From a checkpoint of a small image classifier.
Model: norm batchnorm, activation relu, depths [5, 5].
Training: 19700 steps, batches of 512.
Data: trained on gratings and oriented noise at many angles and scales, 395000 training examples.
Rows from block 5, named by matrix and row number. Rows with one number belong to one channel. Each number is 500 + 40 x the weight over its row's rms, rounded and kept within 0 to 999. All counts start at 0. Numbers have three digits each. After the name is the row's rms in percent of the matrix's.
# convs0: first 3x3 conv, stride 2 (model.blocks.5.convs.0.weight, 112x64x3x3), inputs 16-31, a 3x3 kernel for each
# convs1: second 3x3 conv (model.blocks.5.convs.1.weight, 112x112x3x3, transposed), outputs 16-31, a 3x3 kernel for each
convs0.15 103:450504460453561438479528442488465473480491491485451497542526452518496444574588545436444530449374583553585618407480528442449437430467483477555472461530449529504442572534556520558547532521548593545472490493445488503448527525580526483591451454541528462497479455491473427488513416450571449483512409513523477523541499508540435548532520477524520463486502463520480542485454527542418476568476498575520555535513512496526467497510443507523442
convs0.16 096:558523468518540496595556513580610565558605529557577529540510507488472529498485517456482530471484499497535487504461525464445477398483459479464448497448534470526522548477472467518470554546500487468504414490463506486572470452454517472522505486534456477498507452535446453451459502481500522552491525548372369404429380453439435481506536526514499517515512518525479422476480426464499533510418500434472452484433468504510508474482523479500502
convs0.17 103:527472520511441478578487461509535525543510502546574553529546545432491525398438537510507470535530453561508487552576576458493545401426520507512542466501543475465505488462499510419432579568478543524521476489538441462514471530510445510524398441540556553515549560526492507495532521468512505496542519520560519481523541497588564498505467458552505500541499488543531572489494509446444440548490516505483547469505484498477514421449495367460513
convs0.18 097:490512502513528518459500482536524539508500524532525522412454457453435430398425433503490481476455548517553503501520495528560519532494562477505491517578537484507530492492517509521503488501510529495495516483472503491471515497508517523508496489502460487471491516507484525533484493526476497520455480505461495479475463543481506511462444473460489458482498480531521515525555561568537537382327350395339342398347354490503485503480465538522508
convs0.19 104:486471478506522450546560515451465479470507477438445434585496547563553545520555520538584539515519544493489473497526551484547508496481496534507519493473460414437429462466470496528504496533539473427436433413399439496447463488439502536496501546539561584496484474490479487465513511479517499443464485403486506470500435465498530523513515520486511530497520476559524519522517465500474476532517500523502451518523459625592558557493540514542571
convs0.20 100:565520484492548515528534521513511502515537517514512514477487541489542584511535541542537580527495560483527489508465508457544481474486484487459491444432490464453492416490464464494504479479471443527505453464487475491480511480446532446466536465485440522532429472541471530557598561566529521581512487508492509495511578460431502461493471474492510487445472484407494476458529424495482432590543478565567619599607541512514489542491508519483457
convs0.21 108:477415488519435441538445490497501502522486503462459466511567603504493530513488499514500490463517463417522498543531537434471516423484460487506523474489559457464535499512563493469576459456541463490474551492479498478472568583571493481539497467479453521522476459546460469527523508530500494548460508490506582552414517561418456519474444446482517488452449468508482442549551405537616460541535488508558524512493518515514487513532516513497474
convs0.22 106:545461458529430479530469518494560530528543517522526475439405466487464537500480524472574504465528494430462498537556548532500458451454479468456529460464540477506526504496474449426493512520586508408431486434431513518484548508504462495502498508556518473446481502468526539513480574564466566574422539503480532487460554545501525509487481487500493544499495504462412450498458534460457580479499510456481506512507489478469501475498559495516493
convs0.23 090:434499420508583507467498499530525572501484543490522544462496492534502509423507503537512447500535502478546406464502525475473569435462563479468475482437526487461534534517531492546504489559506463518497522592541501551492501523495560541579500517571468400461517496462503485501448460461472492452438454483430492423448547491507505529495446478467429433503463467416533543468589618464525552489452495454441474440466496481499467509539532547561562
convs0.24 101:484498504502523566430508524524519522525469475517485517508444465451442452472497489487506533505563582485490488486475463450514486535573517539513483510542485539534500570577556557487597510469557471505518467523484445446509509423420533492416481414423533515526483499484479460468533506549507438531526489563546539473535465451548510470476500502426503492441499509542527534508497610529542561566497573526490511540473507469459436532508433507495512
convs0.25 094:475422452435410428482424485486499477476455468478502484544577560541549529528555491510510551536519525563529590470465460573483519571555530458441461507453549521506522469431482442507468465424465473540544499526509457414514494519465529537472511425403487503489510416447522512516536517550537499546533484542456497489439471469484510487451469502458509511447478513580526492549517488569479449484443462483506450475494464535553536554511535454453496
convs0.26 088:452528520519522516476507503501482524519495550535439462468474507463485535449438552459451509492431517517506540459488483524532504542549514496505509479456462477488519496498508472492497458486508437415451534522513539503473507500455539469482604507463538497468503499496525488477485446548446451521444419517526507512557532492538523483513481485488421431478429470470446495498543511473539497513516499525469481446453420565555575555518579498476541
convs0.27 108:490509506419473462465461477524491507459520454450474456478514472475469473482471474532502486538531503539589528503530542503469522510448457509551499523540518542531552570618618547514544540454466565595582534489585492472515483454547479468484505425430513543493516550489539525485467477516518500530474425533537486417489499503498509515485543490503537513461501482513471445505490431560471488509571507511536484465417499468481469461471414468444456
convs0.28 092:510472516492529488533514511503464472526521498563509530492477513497476469398397444498458424456511464490480454501465489505536564478475491510492483513475513434409461478561572527552601526561586533461531449420508476455496559496508530496482514499466564583561511464503529492525504490555534491523467501505446499534486463501515515480496481506436467471465471501529451491487503496458482525522535490543486530446464503510502496423478468456443503
convs0.29 099:499501520461537578501515555391402432411461503414462502525492499500452490508436496477461484515513506526570558520498517576510451536508456509494507520488394542533489484553505523535518454545554495509508489525563462462422453476542490521527517518540512522524530531532508508478449511434456514474436490480570569525540528544525520524466472458484491432449455424465525500500456556451452493533519527585473486511485451462463491511534535529512518
convs0.30 105:569629482618531480547520436482486470504516499485474497474472450434471528490565568507478477480500498506487488440394432411450467485462493543460495473448476521506506507512532494483501513495540595539441591475447484460440523511456543502414521523511533491480516487440423434448514504506459439492520504501463400441444418447475426499513498484534525510486499474480515558544507540511515513496468472524574488499504475500550491434481496456507501
convs0.31 096:532468487494443479504506513487472488473487539526562604531509457510498463481476430457457516513433466520394438507475476527492514513531557493466502465481482500463515513501429493536518544582560487457485510486526545572556493511506510544503445522488489483498492529504500491462464456504497419472516445476428468382438506422463502512502526506491521502469483485604486469600472463619529484440467451491479523530501517530518487461518470501545517
convs0.32 086:530493529475521479497531464478508512495509525469503485501487476518515526536502531485514492526477539507496527464479484525480506488466480492513485495495500513551543490459491474550494503461542483469467484488496491489489531531507499501511528496467537504545565500552555532573435448492455493559441459489521552542553521494558510484439441418430463429430441427575521530566506526534537508506546535513482583520581555483512496492493512479524514
convs0.33 108:482510503427502498465462485508525540514532484495494403477484481466500526497511532487458448472476510487592625486510532486539548497563515494458462526487493555523573485507484529486488494476415523578569523570578517541543458440468466486472501591516490431422472492427520573544512494558494487537517484537512495503450484578492537555477498483540538496520513472476489490418413577478473623481498499489444521528427435444509565526596606499498505
convs0.34 103:508476521485501523481462544520513530512507501475470470491533508471522501483463473504501535521499556472484540444501508543556539524512510521533533491463537459418461493442501441504511480500487488438424488474503542541525490525483498505526449502514483529512505479517480505504517516499534458531565518550395411446470560496503541484527539531509503528476479502503553534539552472552509454442444419397473445424433459517477451512513510533540576
convs0.35 096:480529494491537521447457470494524457497496451506490466495492512481482482501497492467497440487516468483498485475503506540460496501505512526500490552530531504518496516482512496522479508490540506505478489457439496528489511459505554474520547482511479526479526516529507518493462487477510515529467506487471502492528521573518525497494471527484483510512470551485471530523512552467493557560644585658464696624720578472511506498513526470522526
convs0.36 093:444477473477488506466477430473487484481497507473501512540562563551485504529551506509542535541469504514480488549524540553542509507472554573587542481526453526533511447501494471473536495504482491502537485533532472468489450502596463484590447515547551525531523516564526504535550483514530534493475477557421443407466388476478426473481448447486463474506498464549559485528520487503518456484443428447445489460502441426494471472527494487478482
convs1.15 086:433436453436482458513458427529518468554476459465475434468484560477504480445451492531541521510533507514448447488470449525507468571540517453492546462494500366398482446481505467400456511447472509514515527478447432466450512485487445508574446530533473487478504512521473528509516534514509502483511447520437495472514484485552479523432489447497522513428528436474467536485542527555572547558510465495461489479504589521468516475481447506485511
convs1.16 098:433458501412429483451458476498472497506526517516487504481482512487472477483461472517482515542553566522487519525479508463523496474494487533533553603554497543549505481475523511496521548515522461444496455370483472407498537529507528574538464510451447477434489490436504481472503514554522527532542543514544492530497410511513464520537547570507472482410426408502506515490493537531512586491445462519488480503552506537515560517416473528508538
convs1.17 092:566528511581489497529527511478536492479542506532515553576540445585577504590522553515455485587512494526489497547481480536420458560461445467464437501474501493506534518504495541488514563496520470541506483622569531541530519536507509532519516552523476485504460470534472458458478410479516481502514488532523479485512503476505501520537563529534607488534538506446513394504523498527529500473512521530501474554536540525499546499517521479479495
convs1.18 099:491513534473516516503509532544538530585554543576577565466464453505546533460524529502514518507485539511475538552562552563493500562510518514517528477530541443478521534561548526530549466529559528471540517423529552511506469505531513551574500551547529541444546572496451466419468516515480540503429485483524488510490554542511525532499530508468485486489518516512524513491449515443480483457529497474535526424458438471457523473497535562548562
convs1.19 104:471503484442473417489512417450493483533582538453423401472440465488521517512556554501547460508612455460501437479388477487480513459496486543570507513505440532531499489554465519563525475520523479410497512464519540525484563532507540478485538495512487536513506488506476451450554497565505450523587540554491471493479493461500538456484503470520480519540462455588553579519486520521543602507540556556573538515451441448452503487548512535562505
convs1.20 104:570520522541525475496495441589541570548537598549558588530525565539480527506493516530496512518505516490495499522595601540596555547567557476452474499517503488483556520508507573572518548538516502482488514509501507500508528574583516527534512499527504526569482492521525507522452495563493497529493496490528530499536502520531554522461540481482541462474491443514521523488462444477483486517466454517505428512522425538512533501451470505491452
convs1.21 090:504512471523576546481545520459487478484499495467500501433411419513424412468446446549513526509509510547474515532501459521503468510522457556523535495554457541528496538484515518512523512521546550537530531516490542563546553502525558476510525512518528494499518532515506493542439494460472423478504437455544512542488524546509546548545586498446498519446445482549509557579636566554544543466491503466446511504489506500492519471506490556473506
convs1.22 100:505513514507493516529564510444519483491529483520529542426500490532660522432515508586591550527509493550511581491455558530551558518536572576531610553507575529497560476449453470441485534461515568565532529544505541447487498486503470467509488476476445459440479504439475443462536520561493489505496510507572540553520541491528524492475458465472475463474475433488498510489533447423512486476460450513463475544515542498510518476510486460476497
convs1.23 103:504501510520503544479528512498458466470474477473485479440437470396405459461505500527515546546554513526551547470473506499455494455469477491480505540527526519528512467457441459446479517513466501528491499517415503494483544540512600567559528587546556569514569622617523593565532529520518574534531589544508512498446451487434413417468467489471467491528544530564546491589543523551504488456446457514519504521533499421432453516517495480479448
convs1.24 099:557535520557588527532504472492500482475480507420419445525499500514474498495521493506531562530555567534563541548568512478536548502498503500432454457489462467457433550488535484443492503503550475460511526489508471477487444478494433501528490484497551488495554563494527503506492457392440507493434477478544533492517511496550529505490480517506497509531496513581517527519507503507463455688583561521493476426421486588499502572485505542530484
convs1.25 098:483529566489515516455461510554570607505489541548575581501536557542584527521569538558545567554537572550537497448501472467556498495490500522533528543541477555569531486496473500511500480468509504511490486456469483460487511541546501536565452506505520528490519507497500544524460454493538555608551554580472415407500501453483496461517516535507511491557533481527547577446446518479490528445426456511508486466520474511468510552539444565562485
convs1.26 099:429453517465496547491520565465494450511502445493445447473527522522574531507532524478479433546529438451543441459479483518557521483492474487510489540549542502559558581517551503449567548527569519544489519520506432444464535500462490486474537498491504491429520557468500521472470468496481507503501511513516508463493500485453430492527548512528517519530543549514438424558493491527527485481481469520544497488558480470462477482500527481546523
convs1.27 101:441410418439481475468498481481498468502496539491544504467533504467499456472512500479513512518568543491540529474479490495481516465416447515485490504497486551582503435427460470420459438480445479521480507497502439396449488446487539549520473537534515539531529543503592558497490413441422431428459328447533573553473519448482505522467465418498549395501518492473487496484497533508471473542508481530516509468439460492500513481536535506479535
convs1.28 099:456458503493495484509499474549552564533576589533538590489489493463485478448422442499534508507543473474479445535456494451355420489429475497510464497534498491556543484486487485497525516494512475460532488360441553465526481524471443498474413499494519521491550560544528548530493506502490545526506498546506488544483460502480508516459464500465480508503518522509568555491517556463506499519489489456497520422529550501477501474485515499518527
convs1.29 100:440425430434476439460434485534485496493491557438471521531537525524507501521501529564594573535531554546559539447479458472541490533509485541517553507504496463503534510501483500488514495511495471491468509523440461441486543478500546494495511500523507529503494486546524489497500511439529529473519513465527502480531481485513438487489508491523514487512477488423437445458561514515509510487490466482461525482529569510529512530555507512506533
convs1.30 101:535552512457553499499468420483527525530487488486483515434471478466472459469442512562546499562548475516522480601574509557586553506538556460493507458467464375524483530573537582495505523498506502509513541538519511486507517450545554507465510492469434489480474510553457545506531475491529452443466490491494466468535463461512481494422454458437486508478434445539552545526654548515551540496468467474493448550532523506491530476561416495488468
convs1.31 100:498469515490498544537520503467490459482495459508535482516462462499484460508499527497539487497534496451465492500499546476566585508550551450465473497457440461477470516525529519557562541550555479490519500533467500478491513534561551543535497510535497491511508485550464495507502452463501381440477472431511488553519499542525513517507501516529412499524472509427465458417509417419420426458441504504472503510506473528497506510482502504526516
convs1.32 102:420410425446475426463426417529540525553542528520527518487423468457387418485432463504491479500451437478447438481487481466590502479488503463489506460500510504511544490476465504495492513500496479477481431404454479473471479502558529525591532530537508496485528513486530553499404447425469528499467526504489511487508492491508526506493454489447448452474505504424472473446510454471497484451371458493505503521603536518438505442362468510464506
convs1.33 101:614565490580576534540570580440511539491505535498549607533489548508470531547535524479480468496514471430517451554472510488453486504474540500487465517451486510464479554496579527497585518552538432476497412475531550634542460468462480458511449471461499506501528501501477520483502483516469545498475481499511516497509522496493491475467423436522542486499456450396401485353353485471520491512456464488484431486456498440462489531532455538540517
convs1.34 094:550527565557537535510503541486457527483490502507513518428454413477531483435478444515515548507495499530495522495489495487503529504520493570619570516523523467470461487512496455466475460450464447445475492517505527510532494476510507461540478566528511512490537478511502519525551535575518447534521475541519526454475459481503520500483466515483477523460484467462465550506457504510536538498473476506504497516562535544546568524490507511487568
convs1.35 108:515495524530554542562548532481444476485467463484469462509473503499464449490469497485521484502559492450504472506509517495571533480519480482485492541487504565517507454464457480484458494502494517492474491471460488438472497534530519543556505529530482496498488499512512512509508515539515521556520532533544567565547551579515552569481448470513518510494473475512515494511530502489526482504500483491467452468428398502554515502595528465499514
convs1.36 094:507510558553537564549551545580578505584598538541571566496515511471569543487527524467456454488411467486429415470473478495544531494467507566560544534512474510480513469462486410441498495479532482515517494530469485523497520529542527527549470469512475480451473481470448458436514523511524503521506475476574586547570576519553520508526508471475529520473516539491494424480530456507512488477472458446478464513556521501526540472486518547533519